config.yaml
model: "contrastive audio-text model"
dataset: "telephone keypad tones over noise or synthetic speech"
train_examples: 39062
gain_aug_db: 10
n_mels: 40
hop_length: 160
input: "log_mel"
spec_augment: true
win_length: 512
tokenizer: "char"
vocab_size: 21
loss: "softmax"
embed_dim: 384
encoder_arch: "transformer"
encoder_norm: "layernorm"
encoder_norm_position: "pre"
encoder_activation: "swiglu"
encoder_mlp_ratio: 4
encoder_head_dim: 32
encoder_fused_qkv: false
encoder_bias: "none"
encoder_qk_norm: false
encoder_parallel_block: true
encoder_inner_norm: false
encoder_subsampling: 2
encoder_layers: 14
encoder_width: 160
encoder_positions: "sincos"
encoder_pooling: "mean"
text_encoder_causal: true
text_encoder_width: 128
text_encoder_layers: 7
text_encoder_norm: "layernorm"
text_encoder_norm_position: "pre"
text_encoder_activation: "squared_relu"
text_encoder_mlp_ratio: 4
text_encoder_head_dim: 64
text_encoder_fused_qkv: false
text_encoder_bias: "none"
text_encoder_qk_norm: false
text_encoder_parallel_block: true
text_encoder_inner_norm: false
text_encoder_drop_path: 0.1
text_encoder_positions: "learned"
init: "trunc_normal_002"
residual_init: "zero_last"
optimizer: "cautious_adamw"
lr: 0.0012
beta1: 0.85
beta2: 0.95
eps: 1e-08
grad_clip: 1.0
ema_decay: 0.999
steps: 11800
batch_size: 256
epochs: 77.3
lr_schedule: "cosine"
final_lr_fraction: 0.01
warmup_steps: 350
weight_decay: 0.4
Rows from block 8 of the audio encoder of a small contrastive audio-text model, named by matrix and row number. Rows with one number belong to one neuron. Each number is 500 + 25 x the weight over its row's rms, rounded and kept within 0 to 999. All counts start at 0. Numbers have three digits each.
After each neuron's rows are labels from the 100 clips, of 14848, where the neuron reaches its largest size: "strongest on" is what is common among them; "lies over" is the class under the peak. Only what is clearly more common there than usual is listed. The data: telephone keypad tones over noise or synthetic speech. In brackets: how many of the 100.
# gate: MLP gate (encoder.blocks.8.mlp.gate.weight, 640x160), inputs 0-159
# fc1: MLP up (encoder.blocks.8.mlp.fc1.weight, 640x160), inputs 0-159
# fc2: MLP down (encoder.blocks.8.mlp.fc2.weight, 160x640, transposed), outputs 0-159

gate.452:490517506499489493508485511545489534509519468492481537483480497493492521493491479476510561519494457503521463467520498472509486503488520515540527497509515528514448478492461531484480460491497520494494463475504501487517487516497483489522524465476470478525478488467450507446466503553490537505476505535515535511534515507496476499509472529500484510527487530522499557519546537537477562507497491515589515496498530497482497511499506457470516521508497499492510518489509496443530512533468552
fc1.452:539533483442509461458501535503542517563454512477513496477502515477516518492497496528527523516497515497467497502510520498511473477512511510498485465492507475464492513476510482483482493541473456516520484484485495486460538495447524475505481499546490490539534502521520464443493521469562485545504530481497452508482490480520506494459472479492550491508525475522501508516467490485485530474497534503494492518483488520468512568498488488485485490506514502496527514503525558509537534484507550
fc2.452:522521514492525492538461482481522510482491532497450457500504506513516459528534520511539479491489491563506470516512508459527501465491489509427486486475487493469463467480503483496521518512537485493493531513490502489530495515534488496526505476492533500522499537525494528502481472462455503488509551492463517485486468484523477500486507451533471518510518510511463431528495478489518499568491487529498488472521471533452503516488494507509475515499493453506510493485517533496536529497513429
strongest on: key "2" (79); first key: 2 (71); reverberation (58)
lies over: key "2" (45)

gate.447:482491497467487519529503510530510484499531497490530553527520498510488503507511531517506533543478469526476480529479478513488523501527519485492505474502508484528477490512466502569493472558522531512566537500489545471541516481560523472502530527493554553486520519523450476550491478454525469477481512503508524498503488473491511525491481528471515480482535491481477513480464502518527516480527503526550515490468494518553504501481496505463489494510537483518486533494507545504511529501507486
fc1.447:529548522526478524503510476524518488467491501481483521498558513471497526482474489550508504492501457521487441515527477461509472513513511484506497512523493462570499515492479487429489453482484471510474429481521525520499526476496514511482502533455520533513496535494533486543517488502501523487513502496510541521526516516541525496503504506544510496525468524538526528496469509511510575477474477498460532498436503484530526500489481501502503518484508522500529519525505508485517506501495495
fc2.447:529491537541498554508484445538494466493514476499492530550538490526500491525496490516500486503478504509486524488504488508505504494471504499445475513511467471487485528481487504502525503491467514489509488523506524515481517488526526475507511504477522503478488490505439548507515543492509490538504499428501527539487493510455560486497515497530452483529463523534483532488492523452499493509503435457561475482453529492536473481484506507545468523503539506519495474507507488518487496477524481
strongest on: reverberation (73); key "5" (55); key "8" (54)
lies over: key "8" (25)

gate.57:497530515484496503492524522506502507492494532528539500470478466506442462515511489546476478512515437527499528531472544513482468475539523456524493506501491512521515493520522505490499469477480543511498525464487526518434511544481515464517516507530524496509508462480465534466494516512517467488506552506539447458471513466499497506497477542503515509486512499507517451520505506547519513517511529520507540497480525522533484458530494525464511482543482470498503506481462539516533513517510519
fc1.57:545461528545510502459490524525457484441452500477500494499523508507458522503509516488484532501477534577540481471507506503508462533504536519490514533517528481525510495473452492498488500435465491495531491508525462443542465483512462501473474509504496558492509486495451479540514503499492546511488508520464532505527468472503516513525496463495530496508437481476479506479533504468511494516532509498493528484521522509493473508509505528492530478487508517509487476485499485496472517501485503
fc2.57:486456456514497571529522508507528507490520489485504501515498543477502503479515508534488527496477520491539506515458492506531485498500498542480479507483528509485486479508473492485496541455502516455469523485543512461534488501520526472460541472481458451503519522518511455501484529492487554540478505469500513526509505485461460517487491484469539491479538502496483463475449492500517463514508526489441457502522494500506509479499463484520507519520510524515529485499526476480464498515472434
strongest on: reverberation (65); key "2" (63); key "1" (55)
lies over: key "2" (28)

gate.521:438457484467489471505470487494504501482475538545545525532527527530496519496495482483486496495503499465492513510484516470489473494514496506508498470495513460481512527486480489484522465459503487518461493489494495502468443505467531496486495490450498480493487475472442505452453489498492482447519484497521536539517564560550545542536527508523514517500542510492502521559513543449465499510516503495507509506504518472476510493483510508501502486506513523489483466500524479497508537503471520
fc1.521:447500492477470465509490488491497501513484541520539540530527528534497512492494497483491492501487512466471473495486506466480491474507489476502507475487493474485492515505488485485528461457510498519472476495517507494497436489471482508513509476481488470494502497482444476456455506489488513446510491512509531536526547554559559540529535514531528516511568502498504544518531568476479491512505531497528502509493520472461513507497513502471474481489498510474481456520504461502525524507479526
fc2.521:477460495471495471482456480457521487499506487543503498529532544505489512493511473505485459505496501454517479506497494486504444513500532512503489473476506490523513507456499474473486487530491481486470499483475460510486502434488522461506502485541515508472445508491477517522455450474489487478488496486494543530523537549513522472495543516515490526519469527507488479532487486503519460476502512532506527516493500535554500481517501510614505517504526499513527530493511524500513479497502511
strongest on: key "C" (100); first key: C (100); key "2" (54)
lies over: key "C" (87)

gate.456:498498524513531514512489482507495528506556492483461519501488484525483496494489497481488526533516494467498488490500528526486500541492535498489506486517516469493474478479478509524510554456564527508514560536524526484523482530554524519509518512506537541535459504480481551502470516493506488493516468490480501518525538528531552514497514480500528515538478509445476520522503514490533487555542437527465514500507524505472508466482476529502529473542523517508487500535510525515479524490506462
fc1.456:496538508499448541499473527529498480443519464526483450442523524529528525494486500497510474506502478472478497500478459489494496463522484493503510512532517492491450501495491507490539526437512503488550499493479516505473525507486520504455490501477494492478526502494559521538503514480497519455507534479466468477480477501490480496469508502523484526514477523502515497539522541512496522508524486503517544477512443474522504566458484509505532525502504550508494507468491512507461510494493430
fc2.456:537522503490554461464496463514486547530459515513491472481503458511571499486508542500474483498482522504500493518503508528501487464466476480489506500448468485550511482501514503526510459471495482487538539492541495494473484537510460528480486456517509459526497502557536507517479503468480518504485483500487484511484510467496459479541524518488488497526498513526489421525520513507493538510507533483488483498500528510491515508516501493495517542483533497481476460433490495521485507469462483
strongest on: reverberation (68); key "D" (63); first key: D (30)
lies over: key "D" (25)

gate.433:483478492481535549468501521499521487528579490510518508479520487500515533500499517505474519517498520511489499542510551495491458548534475503491522518489505498559520497483480520497475530502500458497468461507494539462523552502499492473477492549489509483580449536488483564514514498504523481524520532525534485474487533517507527528464496474470509516498523517491512494500492499540532484522509510510511528506474490507502524499508489489460559536486552494514525530503515500498489530491497467
fc1.433:456531454514537532511539487483525478485546465486511474487483520492514514469486511499479542496477477504467525484462493466503498538462477507510505511491516498517478473510499460515467516566516490495512509482468480489513529514514510470470510523488525531517450524489496500525503497531525512461489503501491477499509515482459469493527491506512494501473536543481485498491483554497507508441494503476533501505468492462540490530509457473504519490470502505484576492469474472485457524489447439
fc2.433:509556476461502507501537465532489479534529557487516482538532505490542504496492489466475459479507476564499501546477470508497472490464496513492457452517496563522506492495511468461493465468484500481506459527528504480469500515515460522507499524476482506519498472509434525522512480512492520491515491521471528503508526521516452484478454507493514501509457532491486472479501527544511546509448480505512496463478496506549488503487496505522513544504506492484467540507506507523490493486528501
strongest on: key "*" (60); first key: D (39); first key: * (38)
lies over: key "5" (37)

gate.38:506501485488486541505502475503518536489550486483519556499490479481495498505483519474504511502524489505489512544512548498503503492516461527456500541516461485540487518500448470522551476484515492568510511500531556511490543509476498546464509489512438470504502489530511454514517519477490523509567457547483472495489471492511496517509480502509501501510538512534521508507516506511477494522511543505462454502485492479474514504470471496487551500497448515525489520473466481518503503480484460
fc1.38:487491516490461497506465473493496478510490503493512548520505495476474510491491498438430487511486513493430514514510483492437513514479506509475478507493517447513478512491524472516538496510536464502521515528519523488489438492471483490493484466481436470491492477516470455511497473464484531513519463523492522518507492516520514523473515490520513511497542515505508499527500524521537477522498506572530488486541527488493488535463488527501536506535495501547525543510534535490531471508514521
fc2.38:530455467501529480494548478490518452515525497479507494516539521508538498548513491521541477506475476493521514470477466509495490476475532444489509516483511495524539483538487532511496491486487489453549505491494492536526556523525468510518505476533530448499501482480504507490448512503467536503472529471532509504513513478464515537527525520535488506490461497503458464468458547542478464506483513449502497493529488533517486460533514486505501508485504473482494465502465501487476480484491484
strongest on: key "C" (99); key "8" (56); first key: 8 (39)
lies over: key "C" (65)

gate.45:507540529520488463534471534509496518571490524482528539496501513455514472498505506516505494553512513523496530470505521496484497454543515499494509513472483529443486497525472541504472467465513505490508460531502506500541512470521503514526510512533484516490489519482504519507520496485516511505486510496524542519543490459496534509494495527507546501490517513535492543419479468525526520497521494526463494497523520550469511492515575513492476535503528477502536529478472516514536500522511519
fc1.45:511480511517491505508512474481501526549464469451518541522528500514479525487538486492491510482514525508526549495473501491482465483479541507463502514490512487489503507503523474525485474519456493483468436481529499454495428489499531525510520515481492485463517483509452513445487481508489499509495547542474494510523491544482517504528480506497510507518553478528565503456458487475494478508498490478462504508537512500506533465485532534485496497491496479533482470469489534545507468472533497
fc2.45:487536502530521533465527530473513487496516504514492529515527498490496510516467491469485472484519480468480498547460542488476495517483501493526465450510523514465504530497462467499547453500522504508481510486496505489467489499516498490457522530552504512528468478520519507470485473493514494515501489503540489504477490507523485511492516505497483490498547525499513507503441518471433512586502470473526490531466496510585483527479448493518534517498509529513536521493504510469470512525477522
strongest on: key "*" (78); first key: * (75); key "0" (54)
lies over: key "*" (62)

gate.210:466502452491490477494513531456535516504517533482524505512522502547508486499509529492529543507501508489537462493501507514532475495500502479513508515505475540483507497515479527475512490430484512510497447503523502494520503490469544496510479495561463483513512525531519492453492478488478495502514510501548533499506491501527504505491489529487540482483521518489521553476507554496505547490526476545550489524475503492514499519511546484468502458501541482506432558536478524491514501520557491
fc1.210:450498499503502516494509484492489534495498502485486500495476521536477513486508495472494497510486534506527476546530479501511546514486532508515477575459478530543513510516466497521474483467515522451556458547520518486564466493477519533488480515501488478470503527572556490531477512472484467463509534523475456523511480479517487494512510493519488513513479520482558516456502475470482441500514483495511496500502538512462498512508508475507481494478516494478471499460519476524514494511505493
fc2.210:477527476486531570496523498492502482482498485475510478474463479456499496514464518504504505532536495486497538498520508540508498505480471496502491532497507528532515497480481516451480508477471578521543511501561516494474550489461487509541490477511509496505524512556493468450473520508517477476507509525495447462531500515514525501513495480515495489486498511498493579484508515526536473489516548535492511478492460499476508491506516497481560532480517536492483519525465527487503493485471510
strongest on: reverberation (71); key "0" (65); first key: 0 (50)
lies over: key "0" (32)

gate.627:465552486503478513499485494531531511546507514503513442466505504492466502496548458467520492494509520532509519498506467491499479463526505497502531483473520501493473474511478500494514512531485494489500504477517498492489534523444496524476510533528511460540498543456541499482444461537509505516541487498508529487524513484486527534501498522540518456494536543523510484513453472512523544480518415489525526508567472524508495496503510500493506506518513517481499475483516523466540476521497517
fc1.627:486473514492500479486539524493510515510562469499509498493529516512492487502514500524481536495486492465476498522487472517495550494506484487479488497480552498404528500533475443469526535458502516508455497476482495505538525487583504524471505519526528478526510522526470533492508501557519521484490507499516550516489522513507496466493515510490493531516476493495557442477521484506492525461497458492488488489515458508500503514518516491509494502461501488488486483499480488499468460480445502
fc2.627:485484488526473470491456532528494500453552543487470510491490530503461515477473503513489499512521473490520525528493515476495512492500482465570510509554465484490489506501501524472525429491506550510537472485454474532515525494453505544471495444484504526493546498497458494500485519522508533528512517479518509489535510515523505507499484527466526475445484512450533526502498516489534498490499507498417518506504496509504498523494514485462470483514502498522519469529516499510531482488481505
strongest on: key "0" (75); first key: 0 (72); number of keys: 9 (33)
lies over: key "0" (56)

gate.194:507501555514492505502504495501477533482540588505466474489517519516475480522527567496486497518508524492528477493524505520521528470508520519507498533521521502495519469501525528427456551475529467515478483487486505504531575527500511526488490515481479515542498521499512522532513492480569478525505518514513499543493514493511513519496485519488523492544475501520485495497498502501497454489535492506483474504514508532462485512546469511474480519493544509498484526492521472509500504503479426
fc1.194:488507510488505464533495492516465493519500459479543579486491521537489495506526503512536514499469463500523517506481491486498510507512504532504522487501496534456561502522502497505514513488567456518472512505547460477461537524512475496530523537496529508498483495537529500523517509485503524445514499517481452504479520496523494487512489492510469487496490514485517481565576485508509474501504490532438493498460442464491497508484478455494537490500472521504519532486480496505512485528475495
fc2.194:423545460511512527509496522520502516504456449503493444489516491509489490508506488506512475513487517493497502483515531465478535483520505490477537489518489483502494494498511491492442529573504431505456516460516521502503501474508518534461524495505442444490506551554479446466476524534526469514463518495515516507533478483492494485503498520495533534499528492514492517493508511506501490495481522497487516531519521530506517488528495519504487516479474504510488461474499522485507561548509499
strongest on: key "2" (77); first key: 8 (34); first key: 7 (27)
lies over: key "2" (44)

gate.582:546540508428509523509497498505522467539514504505496525495510500477494511542509521491506540536500515516509486481510467503483491547528501495523505525530497498511528511468496498557530525520453501505530519519521506458527500474493471530519496490509533482499494519559531556474496463466500514521492482511520476501508502489497499483531476491505509496499468505503509471488545508548492492517516476494538531468564546503518532466480510536484515519519558505474503531496538522506582529519479507
fc1.582:441461488485475552560549485491546478538513514518514512503503541511512514514484507517466484508505494535489533521483516527481505474473471507507504454469506529457491493497529550466492509507488543501509526486523529471458467498502523461479521507538464520507515526540556500441493517557468486498516483466523486491492488495481478494541505509504471523479508487500500544498557472486497503521449477505514474497509485480523521510483446485498496487491490513502437515513518494509487501499478488
fc2.582:483503469503500487509515486521478529506519484516519479528532490450493469501506515490496484523508510513537495534484514489495486475467465475501510496518495492527521546529470467521489494474523554494541515509502506512477491499496472539506461498497489550473529493479441515457453465516449533481491516570505528494543500507510473532518508500505480509483541495556544475483471481501528543497522527503497500491561491517531484491523540485488521545499479520515503511484411489495514503507473510
strongest on: key "2" (73); first key: B (42)
lies over: key "2" (26)

gate.609:516493478518504466513542535533531532506519498492534501519492507518493499499504506502514534518516489450493478508481506482509498503533508502517513500506510518499483507507511510522532510450484547515492488482524495504478466520509533507528526522444513491491531518483447472497453533506487529482496480478516549491523518502500517505526520507503511504488529479463501534485474500437427536470527512452510509519451519489488533516469524500473502532467508530461451415512508441519473508525500543
fc1.609:487487464524524496509516528520509517488517498499524498506523513544496517512499496493516517507505493482506506498486513477515515471522500503505494508520504488503492528506513512500517503489453517505506475488548499522506457539504524548527510507456500483497542530493460497512486539544504517456491504492492502514537532529516513513541506503491522472487539495466497540494516549443434508524502569453500500503474563454456520484489504507460500508444505512470451439502508426493463521502490518
fc2.609:504483503486464473488495487458511482499511509481483502490504516527517493459505507485474471502501509502508461524527469490513503499486522496517487487467488514506490471518494486476472487495531469467484490501505487472467460475466495453471495484507491477481454475476498499493495470454509488473461498486483474500473486520501488499447541502505508529516516520506504502518506515540582519544513537610522515530490545542549520541508507504577512488528512505529519550505522536507504505503515507
strongest on: key "C" (77); first key: C (34)
lies over: key "C" (55)

gate.158:479527468525501470529540535504504498473518502478535491532505502527480507506509508506519530530536461450498467516493503485501488471525516490521500492515484492493478498502507504491520522445464520518467482502552499499465459493533515527527520499476506476500520519509443482494453527500482532471506481468506512452525506503510519513526511533507527504485506510478503521476512525440446532481533499451524503515467518501493524517474536504479490548471510512468444427529489446507464508520502534
fc1.158:509502527464473495474488493500477491506505505488470491478467480452505498493495503494481491487494516524486491502501477485483469536490488496504480508487501510508493467472491490499478496498543499487489500513468508442514548474519474470470477502514487519513465481474533492489533462452497471559495490524505518479462462487495494497472504477515483530531471519547517509504485448566553510472504441543496497481534454548534496515502489496530528503552511521537537562509523560500541478514515489
fc2.158:495528507515535524509487505517489524497500498520520505514498497471494509539502491507515515489509498500492537465479526514476491486522477504469502514537514479495511535486487500514520504506465521538520505499496503538518558499532507553530509505511508526513531526530505503518507526536481510516538492511516516519527518493502523501555463508496498471496478473503487501489492474463411468446496457394474494467513455456440486460506490496441474509479488495483489452492474471505511494486480477
strongest on: key "C" (77); first key: 0 (36)
lies over: key "C" (58)

gate.314:506504467475516507492516482524452493472481531536498519498554514505464504498496516506499515505501497517500473488504489466503536473488506518492451483508476525506551511530501527512504492471494489485491501505529561469471488516453485525518434524518508454511507463520499512506512535496516511489522504534494481488497481514526523502487511487498535493507510542527529481489524505521516527543510498489519458408492501506535478497463520433481477460480501441470532496499480552484466525465474536
fc1.314:498539550487467455533483500497514561518494441485506466503455511484521468493491494489521486523470505455507504517503502504494474519539503516487537508504542526475442497451498470539505545548506523540502495547454479500487484462514498480503549526475501522502508486470484488520510496504496477539509489470488516485496477491501484490508505519519477523492505488518468517479486482474508471438497474499481511544522482487498519510547498525508498549530515518544470499486435509501508481484556519
fc2.314:528510487519527516526500490506471492472505500523515444528536540487463529487528514536523556495562524485496506477542476536514513477493503486514448497511475501508496509511506486486481532520472477485553536491510548502505519530511470546522470536460511507509501479500494502499510551540494498470496513459489446455479483467493447472487456499479527496504496505462540518499493478517523520556516498486508508456510514473456502504506495494481481495491509457496493484556519496484482539475482529
strongest on: reverberation (68); number of keys: 1 (57); first key: C (40); last key: C (35)
lies over: key "C" (30)

gate.197:552560543466516502483516532537508519499507524451486518555532493489500496486489507518540466497520514505515484527533506491535556482519520506496489465512499473530519509518503455510510472549518483516502491493487510520529526489462512491521535534508491518514481499471458491538498493413492489509507456487520512529507500498502505552504469526519521497524516459484513525469480475496520447543510521506477478513522540523476512503500487466483476495525527504520529529467511508531553512514539492
fc1.197:607513553496522547496486493505453494539494498520516523536490498458473510489513507455488471489509501532501486492474497482503507494507509517513472469516517530501465471483489487522479511562506531497492447476496504482508494507510510462476486516508540518428553522524481476503516490503549511535491510496509588518500463504489508504492506519485479490498473525487491525479492491484502527525497497491476474463513512509460515497544477496503486506470496535509476478515546522484457487496474476
fc2.197:496477492522503544505468481519485528507502534525481453492493527476486489515494532517498543491470519518499530480492517527505573508508504525498477505481478494503499494523525528481515471516446501525481498484442480502571457467484532514485525478471509478489523482471487492520491494510491505498521484494468452513505464517529496526548497526487506466519452450504463487517482544489527497489520469495522481473534497497483545494512506473498516463479471486564478474517513504512457509473528432
strongest on: speech (86); key "C" (58); first key: D (25)
lies over: key "C" (29)

gate.149:499492516494509492444468519500493512532491479511440525476500498494534444484479474476506462514440489489507489539525503498508527487475496486461563473486477495516469497480489490466512522517522493517496472522498495481505493434489481489481575488480502483498474496507518521488484513487492500538517491506543458497503496516519489508480491503511469485499498512498482549463506569534522455475451507509511512547540518514536493548553494526498507526500502493533499516459503533524508490497542544
fc1.149:494493468537506537442491513514505518519526511521468526483524482524486490516523487501499470506472507530499495506485502469483578464440504513460523487512503488490514510513504513481510490483461501484461483491536531485505491553480519502506526551471477477482521525464495507457514535539508501496496502528508479486505483530505492526476504445488472459495536509490534549479505543481510494571428474497452516514503503482505455488515500528507508542516498528502492488465523506497494494558511508
fc2.149:505509540500503509567500493496525448508469468522528493532468512541494524499495527496502515479489498514492537460493473499490478555544489491557442511501492502512495502499511505515497502522546489511490507472484494500544482513511521485496455531500515509504509521483464500544490459496476502512499514509458563537495525518485514457521507504505491551497474520509475473503452438519491534488561461505513510461461497483493533460472510481497510451468501490468515527494515494466512495487453491
strongest on: speech (66); reverberation (53); first key: D (33); last key: D (26)
lies over: key "D" (32)

gate.435:440478462466484446526497484495503499498509532515533502528518531529503515497501497519527510474495508465510482482479507451512478490526467484522501495485501496483484514501480495486489471457488520508455466484487484492493452505469510486492503517450498493487499477458449496446454515518489476453488502474500512509511535546543561537538537500535523532505568509489509547537520517476474496518522510489518516511479517477473526488506495512494463477498493534468470465523495453508524531502467520
fc1.435:439475490475498443518503490495524506500505539513536498516518537539513516488502493510519514474490513473514473480487503444515474496522478488522508497470520496469488519513490498472487464476493496507480456490468484487505450497462513483507493500455508499481502470462439498459454494515493485448487511495508517525525542550540568534532548503536524526511554512499494547532495529480477483512516526496528522511467543472484517489498503510476480480481487528462491454508505462506513517496477522
fc2.435:472488502472473452519482468459527488516516478519494479557535561516480494495511485500484454503487519439506470500511475497502469508504507486505475476469470502547499493476498475482492508532509493498489488499493479518502505428490513481510511512546500497474464505486473504530469499460484512462494477455459532535529528554531506477500514525521498544530481514509486498493495489532537453473504517528505542496491507547522515489532505516589465510502507489496508529520484509486544505488512525
strongest on: reverberation (70); key "5" (64); first key: D (37); first key: C (35)
lies over: key "C" (32)

gate.229:527506491519452484528462477498520516482489497495487445447503481486489509519565492476502477513476517477476494525467498515501562496506486515487506533480511509505560546526547541505461525555531540513542429522504485500518476504513510535521501507472506478528507515515539526531499478474505474498500480501499505493527486513508519474484473518514515481504469506520492446538466484519509446507551516501545540508495467502490519466479499488473506471504508482509504533468511535484526465504508514
fc1.229:495503520488532491514502505510487518512549493510517474527499529476540495487471518512491493495523531510467508484541559502484460489477469564515493498498536499457458507495467524481512495489514445500438494495509515486500528481500534498459488495517458528511499517479512487485525495530542477495513513531461526520490488493447496492497512512491469490477470494504479512540584535480461519457478489505512517508449486508544459552489466481505517466483505527523480493499498489528468528470490461
fc2.229:496502525537481502489487506508556490514514496482486487506497520487501507474481474480496481496507467508480506476479514523474497487508477489464541503526468502478510470511471513527470506456500485500487442479421548506510540542432480541476528490537506477457460511480493467442515508504515553509484490514480524490550500495499488542472489481514484518479525484509531550473513464498491478515480516499462484474477478479471497505502492507523531518491486470432529500489509488481484469511486559
strongest on: key "2" (77); key "C" (68); first key: C (49)
lies over: key "2" (47)

gate.494:490506458530491501500502483523514493524525470495506533492531487522515520486527487544500460490555465520514513509495505486499521455511508510503511505454535463509484489517533531481516496475491534475512516458540525500445469515531525523488497496485504475496496512455451493499462511537502507502512514503538612494489531489489494518523496544535519506518481504508511474489514532539538534531533441537499475542527489518535522506494498514470489520497508512508460506495485550482498464510512508
fc1.494:553515495500504512458504490491543499492495504477526445496490470459513495495526530517483503496450531481528515527478547498495537520512484499513488496487531473506485487497532510471516543517491469545509464516499455460408470496493511460547523510505527448452519498528486490491490513524496510501541526488507483508500495494511520490508504473503485511491491520491499454482564448474515511508494517508474512481488460547517517506504496529495500502523522479522455470480528498509530476485548553
fc2.494:550531516475533493517469505521517482473460460491433559526524490462507483508503480529476523511507475544531499509505546489554484493472534496470486489489455510441471483475501534521498434544520462514443522509514513529523501483511520494499490493467523536514472514528524547506491499480490507509523474483473502512520511474488493466469534484485485501510540503501466486495472477529515559504489512462508479499529511520522476527489492486506497526518508463503540511496478497472507542508488497
strongest on: reverberation (60); pink noise (39); first key: 2 (29)
lies over: key "5" (25)

gate.504:531475490521507524487488509513496493491501454482469511498496474509530538544532528518527503494485464474505455493523502465504499490477488499492547537485465483528466479497478482505492520506516498509566498506521495489488456455497471493482529452488499516487483480515547523524507488459483492518496481507521449460478457484514523570522586572571507540522489504510507523501480524513502480463484520510513507536488481470512499533497463512492491523498476471518486508488503510504476473505493505
fc1.504:528556541473470473527498469502521532500472482515526514519490489472453503494508531533495507500514504494483471476487461476465467520506505492509454513477509523520490512436488471534477488491502494501500516517509510517481523485461506482513459528532507511525468488495547506503545471491490467524487506524496537508485450499532491461495509502513530564507542539545496473501545447537514493479524511518468497462498456503494492517498482455487551477522527504511518536510471522468539468484524502
fc2.504:499479510473507484500504493537495491479515502522491476500572501492466475464481446484478501500532528521505513529509520541524540510494510512506501498519514503499516519509539495459524543515522484496523495507479525502498465504500475516510516487509496480511513508514442493514467518500528528473516516469507529529558529498462447486453420468466497458459464470468478454505502536512517504505482511509567489489486511518494498498483491541466469530501501480487493466522571506510496538514497505
strongest on: key "C" (85); first key: 2 (37); first key: 5 (34)
lies over: key "C" (41)

gate.36:530458489465508525499509517530493509522506496521473515463524515514490505501506462521534496396509497503544486439490514501541489523494427468507501496457475504516501489518448483551464492526507517493538555494456506466534540488497461516492485515519546505478489493510487539498514534534516467509488558516486502515516505509524506495505497500499529507516483493512502486485509474517522487506473500490461504478529497511516475439523481489481492473506441463470508527504467509495509504500510507
fc1.36:469471522543528492510530511514508497487506476486509523524470479488496492502481469501499505461458474494500518519494532502500520501507444486508512490454544489516495527527478535471541491464520477558507478462551538506512499489497506457421528487516476488447507488484530503442502506497525503513546496526541483497462507492501527530501530494518487495490493492489466503462493530524527463511520469529485522505488476497551511469475451523491501485503409508487497498478516518498513524482494505
fc2.36:444542501472487510524474479514492471545493535476482508481481432488509486517480524489498499536486508506473511508508489478504509506507506526451466480516461466511485501475522470506517496545529513487449527536540487487513452523501484494573500465480488525567522522534514503517522503491480497488489489489480439518487485495518493534510477474518472511489534482478513513581531491501489518510491468522542491510520507470448513530488506488510531503504542519539489481484518462511530507499493507
strongest on: key "0" (98); last key: 0 (52)
lies over: key "0" (58)

gate.272:466478519490483511475485532488484528520540468517514520479487498527503497522554505501512470515512512462520519501466500488470503495548487541482515482509541499514488527494514503490504499532467484526492505494513495493468498539501459503530485511481485577526520506484457556492493480469528492465505529545496528449503510479493529529508507481501544486506501451496501435520530530462504537504521495520573541518548495486510507508507484527474465494509494511503500512527513504514501431548507473
fc1.272:512528482519532490552470518467511516491528486488497473507492528480495475512508465519475499482500510483487468534520457518510487513486502507546481445480480483521518498497519518468540557554499500507460481525523519502467535485518515459496486473463495499501510459460557532441521496514502511493514514502514508463487515475513491490505495519515482508479522539457471482500547530503505514492498493520513524489481478436511479526561464487496522488508441505523491526489500523467484504469534437
fc2.272:520495492517509504497515507466485472486482522469483472527507505495513488499480550444549465544479509465521518510522505504459501538506490503486529487490502525546511441524482504549530517518533504490484528524544531494517512522498522487561525497485477508523495512510474499539471465473502548504516494517498515530493524483463489522524500519503457539490485513543500468472436482476485498503520493497467486492462528517514498467516503459553503462476498479463502483478467494463491470468500441
strongest on: key "2" (58); key "B" (58); first key: B (38)
lies over: key "2" (35)